Weights of a small masked spectrogram model.
Model: 1.72M parameters, log mel input, arch vit, norm layernorm, activation quick_gelu, patch size [8, 8], layers 8, width 128.
Training: adamw at rate 0.0016, batches of 256.
Data: trained on strings of digits, spoken by a formant synthesiser in many voices, 39062 training examples, 102.9 epochs.
Rows from block 4, named by matrix and row number. Rows with one number belong to one neuron. Each number is 128 + 32 x the weight over the matrix's rms, rounded and kept within 0 to 255. All counts start at 0. Numbers have three digits each.
# fc1: MLP up (model.blocks.4.mlp.fc1.weight, 512x128), inputs 64-127
# fc2: MLP down (model.blocks.4.mlp.fc2.weight, 128x512, transposed), outputs 64-127
fc1.378:107118124161139153169154070106129137112136122116108116198067157061129078059075155129197182118108124177093114143093094131110122172157124134077081149198125092208165124156173081164159158176162131
fc2.378:187171144107066064056094138153121171074161216065161115118095108133119115129171042169147155115123212178128134120104108145161106100158115068153118113102152176083187129104203161159188066152108151
fc1.379:136124108104135143144138136122137155163140149144147110125123134110101097103099177135085142115166096167161133121112195077156114135147091110096112086110124131100160155138140112099102124138113118
fc2.379:133097112110143119131138137115125140111148177106159152127140112144116152129112133128213143124127095110136109160160110145070062100152151141118128189144122122111093116092105125118113107140133177
fc1.380:120120166087072111161101134083087096154126096105132141144132125134145095082108113170150150085106154093139144100132176093077095139139154122126132114122164110085148182135168112130141147162100148
fc2.380:097152129157146083130151144128141132041101111108130155113099117075128114157113158121098135090099142112067080113096125153149108136096133141189120153177117129125128124129144113136110128146149098
fc1.381:166080075123158099118155111075154128092177101079098140155080155166131112112127134127103152137147198082111154180056129124110074138181154142081065128128094117134091140150109105159139088108176124
fc2.381:115199096151099175178125097171103159171095173151129101129121172145126118131117140103167127122115127118098100052168199117111087091090085200179137130231140057110146132103097139177108128185107131
fc1.382:128155138130108121140153170074089102140123103102099215119132154140134121074177160127194125100129135082154165148150191097182122104109141079118148162102127167100134168204057110140151087057164113
fc2.382:126134130091171171110118110123135142105138136119099180097109148159132141146125095156102100124135144069107130149127157091081129150118136166153144141119127170159163122151141134160110127119149142
fc1.383:062196149193139174117104130105085070117109109172149182101094135162114145163165222108064138133103070100138073150120141108115139073126117107068102112131132099145141211164141145150147076077147094
fc2.383:141094164129076166132074118180081140090136167147171122120128122091152118123118117114133142122221123107150184101148072147177167107137101133118137109148123133150165135154094129185131145096126162
fc1.384:131143099210092143099146127150116126136128150157104182110170171148089099098144123122089111115123157106143081139130145084137093167115087156051063148173101096082157070086093164114158158071128116
fc2.384:120114131078167142139126110078119139115137143098157090120066145126113182174095109155126139127117122096121121108142106170089121081116164098185186038076150203173096117255154128135102114159126108
fc1.385:168075079122137157086171129180149066172122163106126145139099083136106162149190193157113160131159127100132201168071091138137071156094152139117083104068187133123110061180133161141136121165143112
fc2.385:140169129157103173109171116093145099151113176072171101121155033152130139165152046090134140064093074091113184060181129162075187207099073153169082231189117105128134066162135128154117170137131164
fc1.386:128159195165100122122111141113115122141100107116109092168141165120082109144123158109103109160171106148091107181136145150140127100097125152142135139129116125178150176157129153110167090150129138
fc2.386:136080114116114151118147133147149118115120172164119110141116145127112092112139088097144123145132146128147123179128121130099174155156120112132126083151153139082096086067179130129130155128149109
fc1.387:153133156115100208105127083091123161141105089120150115101132139134092160181147152073121167107112100116140138133121134127136107173165122105148117136079129104145172113136101102104127108131143101
fc2.387:042151137138115096107085142125114121139127140117132148106137135101109126142139105168120150149125086155124166165123131096098096138064147137144165110152112109110156138119178091177170115122121059
fc1.388:187152097155184157145140144133169126149112100130172169104125098148129165132107100100102092201108119110117169117117104127074150144112113139179065139149163166124140160132141097133182124180099133
fc2.388:076055150100113121103152155088131131143143123135086115133138143098124080093156145157172110068178123095150110123099158137099091128105110125126164145030142167160105117199052156102111124062193107
fc1.389:121143129167135153141138092052151120151078139117088183138077095157142154108109104151137142152138129127131104155071136085118114130147095099101086111108145172109150161122112131102216172165196102
fc2.389:101114117105082099103087110201132150093192128124173122124201161063138051124155152042157125111128110162155126127229083184091111116164068140150155159187128059186120089114103130084057053103070134
fc1.390:127115171160129125105126111175122181141171114153085106119166173100123112091146139172140171151108061172130099132157144139157138115153142093076050133098152107154142127095105132130165153104128131
fc2.390:148162131101141165122157163128098118130082189106136173120090118101136153204099123057132138110150157088117156093149196118113139188080114195148146117164155168111083107178136143211144133122082118
fc1.391:117163121100108104140120152116166121107127125128151141137130105148042147133113114134131071146084121122152145102158148155151157114118157118140132128132122141107112112145114138151136122119142142
fc2.391:122143117099121122114141143135125140108102134180116114134132150099114105113120148135124101141108107107135142119150093103133133128121142110141134126145145124083143113096157111100106156146124108
fc1.392:130122133122153143135115134183134106169167082113154092132160124111150151047137107089115141192108149077163117177110138116180184146082115086167119092082133116186133110124103163071146118165128136
fc2.392:174087128168078089123146134183127094052157108129191128131107126090136066139135240157136141140189056205118115097142142076117062074171129171104097130123089111103152111119126125105128128075134101
fc1.393:092069076123117157196169180190173139132086105121120123143092182111130092045187201174149114145189113118121121124118109162155141107189156077060166136092163175200105172066037168159118121094093080
fc2.393:111121127119064116125112171118146136106061234082094121129200176118111116118125116220109158140135068214150122147101145169124119094187111148161122134140120041124176062049130133070145179102095110
fc1.394:141129092136077175098156152156110069135081161174115137131161130123134149126137103020117159119190134161125102102166125147200124131114092159082131100130157098179199063145100149056170084113087099
fc2.394:187143112105095081164136151115100113168100149199163138125078159124169185156118080086112140131155170110127133138162201155116100116187087155091163154106188121211115110113142127116125145123116181
fc1.395:170132189136140154153122116100169135163160140184135139185133104159149171119164145112127086122195091083097115119097129063104127105084159122055143109083134136159118064136161169132099199117145124
fc2.395:118100126088120120113153165095137095110124140117149144148115131139126115099118133102132119130119160173144144122116102109164126132117128114122102138091131140128114159120159114112150131103124116
fc1.396:156150152139095089189091178180182055148136066124144141176113147077131123073145190156109153129151138166144093152060071117165078086167071068090128042146169135124120101075094114151096170142146158
fc2.396:126121105133055164125139147151128133077090186143138151149178141147106158117131073104129152113140070146142113138154155163109156134101055096123087110094092119131166116116084140049163139109157111
fc1.397:124128103111092192059124189166182036151073156141122252197126140092135138169141080110150135190159103123085110068137149146210148151100093146090171184107096079137199121183154124100128119128073122
fc2.397:136168176117116070165154130165111102104106130219124179150109114156134151155136049095133149158103172114111110126090152120120128148143166174110132163087121138130122102128123157089085168145138139
fc1.398:146130162121106132088115124110125096116139123085159144115106202088137103053070110195140129135096115092131152111169150122111101110126140168080131147162183160115128101200110156093142120136121110
fc2.398:117116106131112099127166105154106147087117144186108118131099150102128129115115119126093143108103137114111138120078135098147144136143178112158066111143139109087105140086159114155164134147116105
fc1.399:154122083158084162107105112138108172165122161114101058128141154112158132162122148128142147154127178118111163126143116161124128144058162087119163098150081132140124151082118138164160127144111100
fc2.399:119130097103105123171118121153146155091154110156129118102109126121143137146128102127111137104121062154126120115110127120172173138173129151133141131143123114104107156124124116079111151087118130
fc1.400:115133133134176147134122112195126137152139146136119134166112108144172150143156143142129207125146128136094140117128130123136077137138125145122100176127167169116114105131112108170142125177128097
fc2.400:147124136174136103173132125059127136104130111108149151108156100139137084173129121145124137117113131137107129116122130141130179169143108190161178131111030122118153140170119132140122104157128151
fc1.401:116136130117133130111148121141150112114128127122152143158117177145078085122111120150131101115118121113201136109136143123123112131166145129152139119158078135111132131098131101153125113104120111
fc2.401:151119128099137142121138097146139147116135185142116122143131092119111177104118104146183113151127072121159140129188084096112133123116160131137087082144149079102111085140078138130123120176129142
fc1.402:172124125097075154123083176139180115127149112101074123160081090090151116074149126129108147162133121109132077068133139113114127104067207127067078210110115131160097140162166174040192119117186133
fc2.402:139123098112101069136166138127097114120073134173154140156131145136154116139089084113114131101122112113112140137098149026162168152123152153129174092135156144141111169113132151137113137133112097
fc1.403:122105110103182182131172135046122096129093132168135138157171231154123155136153161106100133106128173050098174108146042111173091117125141113109156169093174154115153181169081132123112100126139076
fc2.403:109177171107136129130124087128136131125137163121134140104204066048136119110122122117170164165172182149112093113121172202063127173140148139144139028128144086151114161060132147102147149099175105
fc1.404:150178159145144118195113149110123161182115112066141144140109143089113053145102201184169201095088058209122091090144165143167105067200101134091140114157105099170110155090123117117113174116104127
fc2.404:114153101156068087149139104153134143090121199110132151125152138068147136102121100085094143120100134136141127132111118120145131182168125128148096100155114113110118120106180136105161144136115108
fc1.405:100065127163137134137150156073141067109122147087107171105187097142123119178068144175133163088177129150188143113078114139142149117195150108085125118119138078152194093078147132162097117164136140
fc2.405:172114180120085119128146152065121103127076070106148124111111168082118109105120145111133123099050106159151139128143088189165126114097083127108103156106073125145072132164140159111184133083132160
fc1.406:194100126121099112078122116155129116126110118175099133131197139142105158114182120092160135106110189106116100053101130122162074134075122144101082166100129136165166105117102131123155114126104114
fc2.406:136122154117108103152141139138111169117200123153189175148140184122125136131153155145101135168120061163140083138067127100111101145097165140136082116096115143134116159154159105104093100143112087
fc1.407:128145131132116131113144096162085112118150103106112115140099128161200172138159143132098195098132104120118118123114169156122147138128085149101102108129127101118083135090126146103121151110117124
fc2.407:107142119212144112172111127104125108043145111101145112102148155142138051146133120143156139117121111148087119123124121098119120122119115209194151165142121128110139123149186104158122095141119142
fc1.408:107203170132184154182154104103106110196104158133076143167115147083117148133146120082094151098136148107099113112124099177104084142076157141121125160177086129114137148103175113152113117178150143
fc2.408:128129090116122114105142112090145151058123127151123105093103145107134127118154087177137158131085182114115152156131143155163192131176176121172085157107099087111121149167132146118163109116118105
fc1.409:120112079179109129161087118145136150111112111115152128177094161125135120124134092126130160103118104136142140150116110175183147143093144116104099135108161106149173133113089137123122123092164128
fc2.409:109183153116187172107119087123123139178095182117101099128105135149139142174147111147075138151144152092125146089093161077094116137159096180203175131126158122125141099122170111149196086130128111
fc1.410:102132131078160081120072147107148143102169120083135159151144127105143162099116126115178098164077116069124186175088125192178128139102119185193113088174134109139140093069122116145113107079149113
fc2.410:151132098175096142177121107192139090058093101130103130127071126123129127130133133166129133107158122144079069046160123046083132133165133132065174149118140156127109161128160151138103128164135147
fc1.411:181129077170152086106112085156146148168128164142164152127096155126102154114118171162136103152128153113138134113157115117105098133142118094110153141081139170122126138165167116114115067173106094
fc2.411:109085124119104196153174154121066118118119079086117136123141075142118166113148060098145141149093082091112157146165162155168156156072150128125073155149098140111124174145127148170190160108114162
fc1.412:138138106138146163117127087103110117136113167116128088092119120123151133115192103145130212149113148100121113078147144126072163143147143130159133124135116123128105143120144138155140120151091095
fc2.412:110133092172136097162135111162124146084150075122141150117124130165140132149122126124105137118152101137118131152137115127158135136111095182154126121126110114118160128119089138138109119129124119
fc1.413:136112082094201144117071101133154084103139157216206126140102114094150158135139111138161180111193145091145071174157142151148060137181145143084070102051139102188197114095152098064123157105081132
fc2.413:113135165131141110112103161244123076089098110129065169148124075141129095070140113170183121113134087118122185112120074157094093161160140138077099159063126096113077198114093134161094179083130121
fc1.414:087081117050139101193162039142163096173148137146126139121169126116136151114095095134150144128206142110156129147091123094200137173126144186119079061122116122101137145130115167135163156126161114
fc2.414:150178156171149182099148157071112145049119124125138124136095161157130137139163205101144114130060152115084151162161117139072111074078111112140193210082107152132129149147168126070082085090136130
fc1.415:153125094128130127145140128101157139112104107138166161164161152115076155101101130111098088119125105104123155128098122108156095126141131121117122115144114092114127106117135142114124166122170121
fc2.415:120112159106128138113131161107109131113138135125123106144123168124114109108125118137136117121126088143150126103140117109128129107130157119128106132125153116089136121114130127120130093108122139
fc1.416:169114117132152169102167077159117182190099157159130170102139142115107173090095148154088190136115112087181149116087133105126151127142112092123123142146128099134133129124136098105156146089138131
fc2.416:059086104096165137116138115168106120094157076112131144127123179130128119142112096104145158122094122090157097106083154123150118192129145136142106110124116173083141176135129127154150164146106138
fc1.417:192136114149125183126124101127142086188065100182084137108160120115094155130126198086102140138169161083136191195102071102100092126091138073105062151199122090189123151139167171108185084236090115
fc2.417:186151169211141111165093121159125141161124172121085100128121121170134188109145155170148119114108120091063158131110081087134099130128121143138145109118117102202118122107136107116155056138120135
fc1.418:141152186141163137143133100173074172187077140105111148098105090172164118114163151084152151147145133074139197208110057062076055136103089141116082126146092151184156120120105089085201123155170106
fc2.418:161157168180133100161110127130163140155103159128090121135132124134130175133138172175137109113113132088081155129110073130122135118142148130120146111095131109201145147082154133122109100135121130
fc1.419:133088042116176133101206101144102155158025175129120064140186133128121102148090168159068146156123152154162102148172111176086166105110082114059082104054036117173156076123124129082119094116143105
fc2.419:170089159113112085147203120115178110145124209105149122140162125142122122157107063052203131114164240053119190122161071161158192054097113126059000175124095158170208045158112121173129244144060173
fc1.420:142101132157156097160090133087109155160143160099106164152156145167095105095085159185147167156113102117159112134079121126090137142150115079169112126100103113162154137125147123099167132119147097
fc2.420:159146166117120167123147141159121142092113064154108105138136109061135148159166077067089137153130160110106127128186116125125096128185113146118086101190146148061096117128104137156106115099113149
fc1.421:147105132164140117112151156123121101164134141109093050129096116148086139144094104104120115129068156124112123167068113149119158096104119132120126148158186093150130141131164141146123111133115150
fc2.421:154109118119118115126163142152126124087118076110166101123116150091104096104134114150100127151174118130130096088131160148085172168136105108167109147119102155113095130193118127154113159115111138
fc1.422:080115118079169072089162131211106160158177111203081043140076200096155111122150131124142170068163029105167119160142107180105108043137182162099132151130132054105158024091136119199070116100133144
fc2.422:142105136144105103131137120153124127080140094171133115121151203106125095055126152165162159085124162153128132110154094141098144133132118123120110161115135112138091139144067132090054068126120152
fc1.423:139164161141136134123139159133099123123113110159173209106106139134142095081086165140178161168136159102124134168179111152156092121104071102106143151106159127094215102135163091134141095137124113
fc2.423:166160117132114112143151154099142167158087114169101123105123137134151187107155122152087133118133114094113150150075143140093138141076115108171122111104118131178112147137125120117157172097129160
fc1.424:113086096000132077140154037166145147171138148141131136119085141145123099131111099148129130123138141151139118151135137144101137102156148086142074147115123108113167093134195138153117107160125127
fc2.424:108137225194098110127094130193161146118198124176111095141172153137128145116163131094158138173153103092108082069125120184131124125093095153134130000091170107123107184167135132091182131128108172
fc1.425:141150138169136112024116060171099162141099090139122153130160131124078115143113117139116143103110129169143137111166109180141135123114133125060223157175176103129121168048112088151151132170099169
fc2.425:175125105089109104130133153128147101105138120118132118128127121121121110092174156100089153136158143128125089162114177085144142151134120117145063118031112138118143106198104162083121151119102107
fc1.426:151081178158142134147124105099141098137101068130150144161141127093089106163134150100130111097123135133137127123142128160130120095140122142099134158156123121129159127166150113107138131212132134
fc2.426:113145114157122157145131162130150135061097160143122076126133091097113124133100139145166124155163127117097157137143105129133165163124168115140138140136116127088151096150109160173114120158110160
fc1.427:143171133143119179168065135094190146112051116090132174146106139146145133189085140153098113186158162082124121121075089121124105130147090157127142064104151180155147159098075170090193158169143084
fc2.427:120067074146162061110157094190098110140172081182157092128103134098135100055189128114219116071132086162139139143127107170116147163130164110127113180194112099123075088166162113189072051117083180
fc1.428:118067137106154112152156138150135136100139120123147132122175151165111095102079145111165137147150145070116082083190118151127132092130154151102119133076111163130162145186165152151137124084140145
fc2.428:185151157154152100134148143148102160138119144114099122138107103089134120092148126146125120088079155122104086182134141136119062163135118121164118112152120156099114121128111163125121134117158130
fc1.429:144134118109107130110121108108121126116098154151123101140157089134182126130161141141091221128136094155137154158072103141148147149143150121149119121136064115156104100114113126095116139121112110
fc2.429:095092139183142161153127121111136122123141155150208118124144086158132115170140123126180142149164142163096152126220114103112144089122153128113114144164147116129223090165129130128074119096108135
fc1.430:117127136116161162143117142168113140167134125157072134116083131126158156105162107187143154090159093126132145127095125181193078094123106145078167167066178153124125172130148137098113157195108109
fc2.430:172173132133111110136135132129144178142086179147157090101125067106142111130137130177092124119087140144139139127121135113128094134110120135147150118128165150167125075083189091134139137074132136
fc1.431:173138123049113108215152076209101073128089149098085117144192154138153144060149088084135114151090157142104032145159075146128135115071147069175100096090141085177098089155117145110100172153170168
fc2.431:113084155205130124091153158083169194131194074139172150127090105068120152192104146128118145122181128112106197102110161115177091117165129170110153165116097168112141146122133138145139089097084108
fc1.432:113179120132092074106153068097110155168095110122142145140082071128150079111142115174177146109102126125148133109143155091156111126145151160156203104111108165109126125140081142117128128159099123
fc2.432:103176125184166122162135142216186148123164080122130119122117158135139165081120084084073122110152132137052132155122123134075097166105136169162097152170118137124133184080124110144115141116111154
fc1.433:192156171153154131135132098168144109141098072159142114113160141075113123094157131052130110167095107128127189096172145200088063120112156094101135064177137133162114117090096146131143151164043101
fc2.433:068134103089136094086108134089120100139125059096123150138089157116121090148125093155137135099217079120126140113127185111196166094171133138119110151062107190136123123146097159122156095065179111
fc1.434:110122121174133085044171071149066134163080148113199144119115102108146156096104132132130171135090115078124064152118173176123149074134098053143144037116129131129068060132064159134132080123176113
fc2.434:102131086099131240180104104112138139067143093121086178119120094141126042115130177090104147160186167211112147055100098128151191101150164178107088142101055091122156112034173135155103134152097139
fc1.435:132103117074154157127179109072155133091115131132184158094136169183125129159021161102155184113178190118170063105123132087186062097139227137131144119103191149116088114120166114133114123101160133
fc2.435:140217072169172121173171103206148140094154132122131165066149249054128120165098122119091099065064094091106133092054158204156153143219125134221154113095121128152138172111133123119117159147126115
fc1.436:157056088112109170143092118126119158207131086122150131117107154047133097165211185085068107097151157153130133051132154178114085162139180083175146111182124135113145138121193023172201145112064110
fc2.436:159046119134133135120145131112057078134213128051170097119202024137124133142134080079140106118101222185171089125142057145214120129143158143089138126208080103132078135174074154175128095144110134
fc1.437:136137098128126123141117126144111119107118149108171193110125116128098158185076138080165126109106156077135129116149160180110129168124120132116121098128121109137142138165106109138137133116120110
fc2.437:132153099160124087152140138105128131075131092110081107141116159109114149107133102180095151126125070148099142123121130135140123107135152099155145136120136147096136113120115126154135140138118096
fc1.438:137072168128103198162132174144172160123101117126058058110093114106161148105132164111112138115102171145142091139145113151109079045151149122154104102142162145155162098099129101106100073117149150
fc2.438:108151107116115087125134099062110122083167143141187189125185184149129149154137049181164126166098069167137116119079145106112099172088170161089147154119046116107118111121128140154132125097148112
fc1.439:090059143171129158050128115114117084119131146130111075224158140085150116136111090132080161133144068101126156187115146126157134100096180095154085106148131125133131150119131131106137154069136106
fc2.439:147132138065120142128056125127139107089156182166163155128114096112118121109102199119229167144113132158127145081192107075059114085172131153088131128113153159085063081100161127124103126224125139
fc1.440:129110085142209149126114116132149191151132144138148141149093116093123118114126159097114150101159174081139151073143089093126097154146149105111117150109118137132146089127121123139109151112168073
fc2.440:123112114107167114130154138159101136096111100140127130141146133110132127144145088107113185118083107130138130108087135148106117144145159116143133111138159137071129127126100143150118091129119099
fc1.441:158090129123148133182149147105101170098128142155138160111161123101160120148122203137156192108130138123146109138138139106144090162072099075149117166121144148136152112099136101140140102154150106
fc2.441:135115100184106096163145120128146144092126131161105141123116129137133199142149068162126136142119159090066150135112131134111128127140138112101115069135155060113146114123131130124121168122120135
fc1.442:110157160070103133091153165103160151105108114170155134129182175103123082106097141135155126153207118119116120212129112190129054093140108131117142186092112127142140137149134159125136121135190109
fc2.442:231125132130147175154141110158138096160130126086126112132121083160126190135117125122162117114116186155132109111126139087103157147162160116149197132183062116134124053127056127125096010114127143
fc1.443:116176207123186148068165063086123105147163072150119120104112168095133135075119094165129138104164087152150178194111090165109085096124151083069187167147137124106164095144139150131131099167121113
fc2.443:127120093098159166123173176174120137174128108177176028105197166097131132111159114069138146111144089110126105141184082085061176175071175146172109106137165077106099146141119195088137118087144163
fc1.444:183154108158126164163087149119142162144091133180092078144127170031113165144145137134145104112156083095121124110103127118129159189089073119103081140080134110132204117143086155154096120114126130
fc2.444:090091132124121102102175146123129069133141114125213209132100098133129132130105114097093125152169151139146161149181159098150064076083139131142116116077105181118095107127103176149119139121136107
fc1.445:122124146156141109150098141170108119193122142123056119150135090165154141154204106123140149144115090146116169123106153168111126148092039102101169146129097106153146102127102119135189120137100128
fc2.445:144169094148113141169154126142206138118120146149151108082140165106140110104091131137079148092121135156146156103109157148118130092193158159138131150059176145127106177101123128184106161086116123
fc1.446:169169107110071136113125111177136122182139102090135159118086131086136131113172114150111138103176132119103144183153169087049112072062125183141119155134159100121165147124058088143173183135106118
fc2.446:122134091174139130134130122054134173110117136125085065131102142133128122112110098098128125100087131092097118065081131162173157129210076127177132120148108132127150141107199151123160057184123139
fc1.447:133122125087100164132204124162152124226152058145132120096132099113108124155078192180148159140092095126096148129092116107219109170068159140121169205143078115088149137137090096166142079151077118
fc2.447:107153180128215144120143108074133126118141143109075090111140085109138140181136127110093129151147171081122118143142145100137133195145121162142147090109118151115119166152146123169183093131132101
fc1.448:158166187146148186153070149185085133109171133161108119134141104118121092134136156121191103125160114110081145080115135063177150184146127135134089155066128102141115139114134085203177214164127125
fc2.448:108195161101165089127099150168115108125089105154074128129159196148103136091171117133097126129144093103112175138130099151120153122176123119139129131140092117107101134072079092129142132167106137
fc1.449:088127131131081153153087115167150151165109161196109115132111165115137097117115190160178112132095190167120125101122155157146131152106137132062126156113098116149170196158111135119197102135152135
fc2.449:131046139138108083139142141145151134095128114101152147138162100129135134120125135104095107138185068125130133164111123105132128124169102125170138142142153135137111057073142155150092124090081109
fc1.450:116112139152110135123122195057125139127057140098127133124138134114099121127136167190130184147151155103131140119086160089194123107177178112120088120110120143162092148099117100098195177066132092
fc2.450:144184135117169111110129075198104140120148097140159160133085173114146083103197116142172124108057113138133165086216125174017109144071117109092136071114195136100133092162124145158093088148112194
fc1.451:125137114135130113131108117155087131118126167125160176139118078096134121160169085112127159139130083123109148141180139119129150157073096106129127148116111128107122078143142133156111113096115084
fc2.451:132111166131113115133120129120118147082104094155114116104141113120146113105136168129126159145117144109131148154117099133107127131150132136134156141108127159090103116114126130107101136133130113
fc1.452:092165071156186142054149157089073156133151087155118098098147139091102123136083202131115132154110103125108147118129150147072196103140198117153163112120121089148183159159134151089182101121137133
fc2.452:074098111158106163139138086067115138129135103084150104098157120137119113117114149139158132150140107135148137138105054130171075078124162109137107070149069122110173185114100122170112117112144107
fc1.453:162084136087098130157134127090159111157163073121120129149111107131134106122138164127156151111178103164149091113075123036163133043132139149093095102078182121133081138128109104189118150103168150
fc2.453:121164039183148156115145113217111129161118161191179118111114162114150108065148044149093135150082131145097098169106169191081159159150177102151162101204116094132193161094176149152106170086038128
fc1.454:131062120124160149080074112134117192246000055130087132205057118096135090163112143140081114180166097134077092066146128054199145101171152123076100072093057191152147168037209052230139192115028056
fc2.454:054069157063034127098152159214080161167155148109231076154141095128146015131176141025238124100073164203083086131212154182169113054122116124115138165118023135104077134191122079165091109147118100
fc1.455:125142140117172092150050167071120152130146093054078135150115141107142140120108120119176186077144086089156078030149178094094087154183126100098143114075116118166114106143116127118119172125174115
fc2.455:169165136167067128135150120136144146079075160159202147120158117068132086107128162143120145086141114130094106123093075122164144149153191106131140142159147154138124129113159144146122128141132092
fc1.456:145119152200074127078157112142108145107139174153153115137113134118142141149167181162056203133155120102100126154162112037125119121165145084092145133088088112123149131156153102113135130135117117
fc2.456:164119087085210145157102157091124082082127148087081087121179082162134118134143080107255138124114134162165158159120125239139137155111029173158114147149119139121067104125087173136116132106138130
fc1.457:143167159081070112097130156090097154117080065122129102163100163099096080141112131107157202105126120090141152125084157163127125091119184145100123093091102124135098093139187118121126143175157128
fc2.457:239094125133117133152098118098087168150110083111101141144082111133114189130099106188131130066106182088134137127170133138175064133119145096135159106136118148096154162149089099162161084165103157
fc1.458:167191127120119098173161131109131089141084087089210178151131105120137155107123151159167109161085124117105196174109053152196049118139163139085124151091157137148163149062129125129097150167131087
fc2.458:146101094125153150118144169147157127116117048078154120145116130073111067112096121121210128150089010198158120051142109102176092107119150125085126117119165034124092114092083125114067119123127099
fc1.459:128110107146125096110092120094128158195167111104126122114094161177105110153187123191072164065133135139128154176112058118156113159105057092055074127141085126089104108212050162125099194146157102
fc2.459:138196155160076144141100121096125125151104098124146127122159089107147122092095143149096138168155093205128124098164079147146091129162089136152143143146180114138083129102179105088126104124147168
fc1.460:133124129136122101110101105080126135156120129137114053114104139129131113094148131171181159134130096089139128149188132118083109164156157113142105122164172210146133176161113108062152105164159131
fc2.460:147086107169060128147133098146125131116102129134115190138076097162139140163158109155171117161169104119130192134084137121118145122147137151147076056160148143113146112088123135091159118097146156
fc1.461:124153099081103126092130134165131155135161043141194121110152149111130147119136153204120146135169190128098116158155119108126140117102094074075183108166094125154108104102130138177135170169082115
fc2.461:190149121170150146162148147157148088135135150147166142117111089143127180145167107096136142113078069169117162108146080157148180116146152168148131146125147098099095038075104134141079079089122148
fc1.462:118135129168143188068123168105103094140090055154104128115130125108144117119070133191089117147177159155198103102126138139155116104074212108122131137126068146140101170146095178135120087121133130
fc2.462:114144083110154124125140117119136158100132169155145090144144165117122092131135131129155128126096082094088142156137176181146145179255119138128127077119173122101121116096153118085144214144142089
fc1.463:111168102141127132145144165125106083149078105111204132136115211126123076084123129094152138128186173118118096116173125108106152136177140141136164110143087114128077138140127151163101150132166121
fc2.463:107114125122129138132156105148113161095114140126136118139165072124122166157168103134072169118077099092142132113194160167122106083103148129140101061124129134067096193142053104128114121144111172
fc1.464:125120129083107105119118162110137130154097137142095152110123171135166115127161110157114178112113071114136147150123123142179120077101136101122144159092119094098160165106139077135176162091132118
fc2.464:105120105209138141179125111130130114063165106080133125135170122081142157146135133127145134100144173113066083129121143124117153131118151168135149122135136142138129118144106141141119125139120111
fc1.465:112161136202120079129086112114112137115104098175074147088120159099202093148159172125148162176145068100094132139122137169145141149076104162120139185130078170144109152188112183101188130103091098
fc2.465:158084165100180199162149133167174127155201165014093158126110072137120206111091088120155118105133173164165145077099126114173103089203100126103124116115152108156099163139027139164170094146119162
fc1.466:139124074166125097115106154070108119139089161128137159124148149155082086142175148096137172099132141135139146153136102122135108101149126149149091139123104129117122117147142152137135117152126104
fc2.466:122136177114119129135131063139131126120147116136087133132116113110130101097131123114166144166105134134127096149139150153113173132126138133106143109119107138111078148138079165163095139144075130
fc1.467:134123156158148127134143143160154100141108109123149096091102195103140098121114158103114136135144086124110150119185125172160153140120120145122131170099164159166201119168144105086107119169134102
fc2.467:159130186156146083142116135105147115063128117096171174134126037089119140128137128158130144152127125109088109191099150113050133110153104149144118106100079097117095113091142154195134137090140158
fc1.468:156083152131204155143045147138131139118104143104114107103130229125137132148095095106175135093127064126107093095116098136103156137129112141136155161088115143120153131151145161105166094114150119
fc2.468:130148122199127118170133129138154149095127137164106122119121121101127143125154139135110135116132122099049147119114124145128150143170139087122109071073184094136152111143183122126128137161129112
fc1.469:171141076164153170091131167107136141099152080097138080136088150136069154080153156090132123139112070065128150096081128088100139157136140140157085120095093124152087093135156159144105094140154127
fc2.469:110174137102116062139113124156129119196143223158127147124162107115120086128113130131087115117227165148142104174169122177105124111139174101085196100146104169108127161110057124116169149140125097
fc1.470:137166146147118117120098124144139136165137125141128137128094141089089103085093137100089117101176149082148155097162104126149116131162178093119119154123110149157191140175136150143130088110172109
fc2.470:140118149186149106164139146136111130169118156105084116120095080104122148160108184073111114123087097104082151170051122060143096108129181107141138081163163118176151105064153119145096133142124107
fc1.471:104082133224188196152085179160130164168125099084157161119147176048128082125093154094165120144125166118116099115088108152125059170132138099122127164118133134129085094105130151145113130197102098
fc2.471:145119140132132096173161151187096231118125146136129131118146138105134101109134107180111147135101141116124126136083119220103150161205156091113121126124090124125155167093157097134120112153104120
fc1.472:181251176109090100113144133183146081163091040139156110156100150064141111071143155126120134154130087125154134168118176115108135100150076055175145143162126107119117072048106111115151088142134134
fc2.472:090063139108161085133153164060120114099135053078139084146115126175112125113167083128082127150182160108142142143148122180154153150187153125098126121067058116142145119121114160183130130209140176
fc1.473:097209175118087166146139125201170157205156091082083142104096142119118091191189210106097107158190127096099054093173132118139161076076106130124172176054177159105134120183124144127210085135147126
fc2.473:158095169109097110113101123152094100080075091174106096173123082148127142082126064145154146129129132075136182115154071091043125120095089129058049162169125150161105164141114123107143171111107158
fc1.474:068152165145066116193150050178207106113184138211113111095101161082161073079109189125150123098051098188221146090081042134140130142085147164130210199112067058083131151152094165052228115198158165
fc2.474:036133109128132123127081091083125078101191169159083045128106135078131146204113110150074176119125095127167107140105091153115140119178117175139192132077166111114130076148125140060219141204121157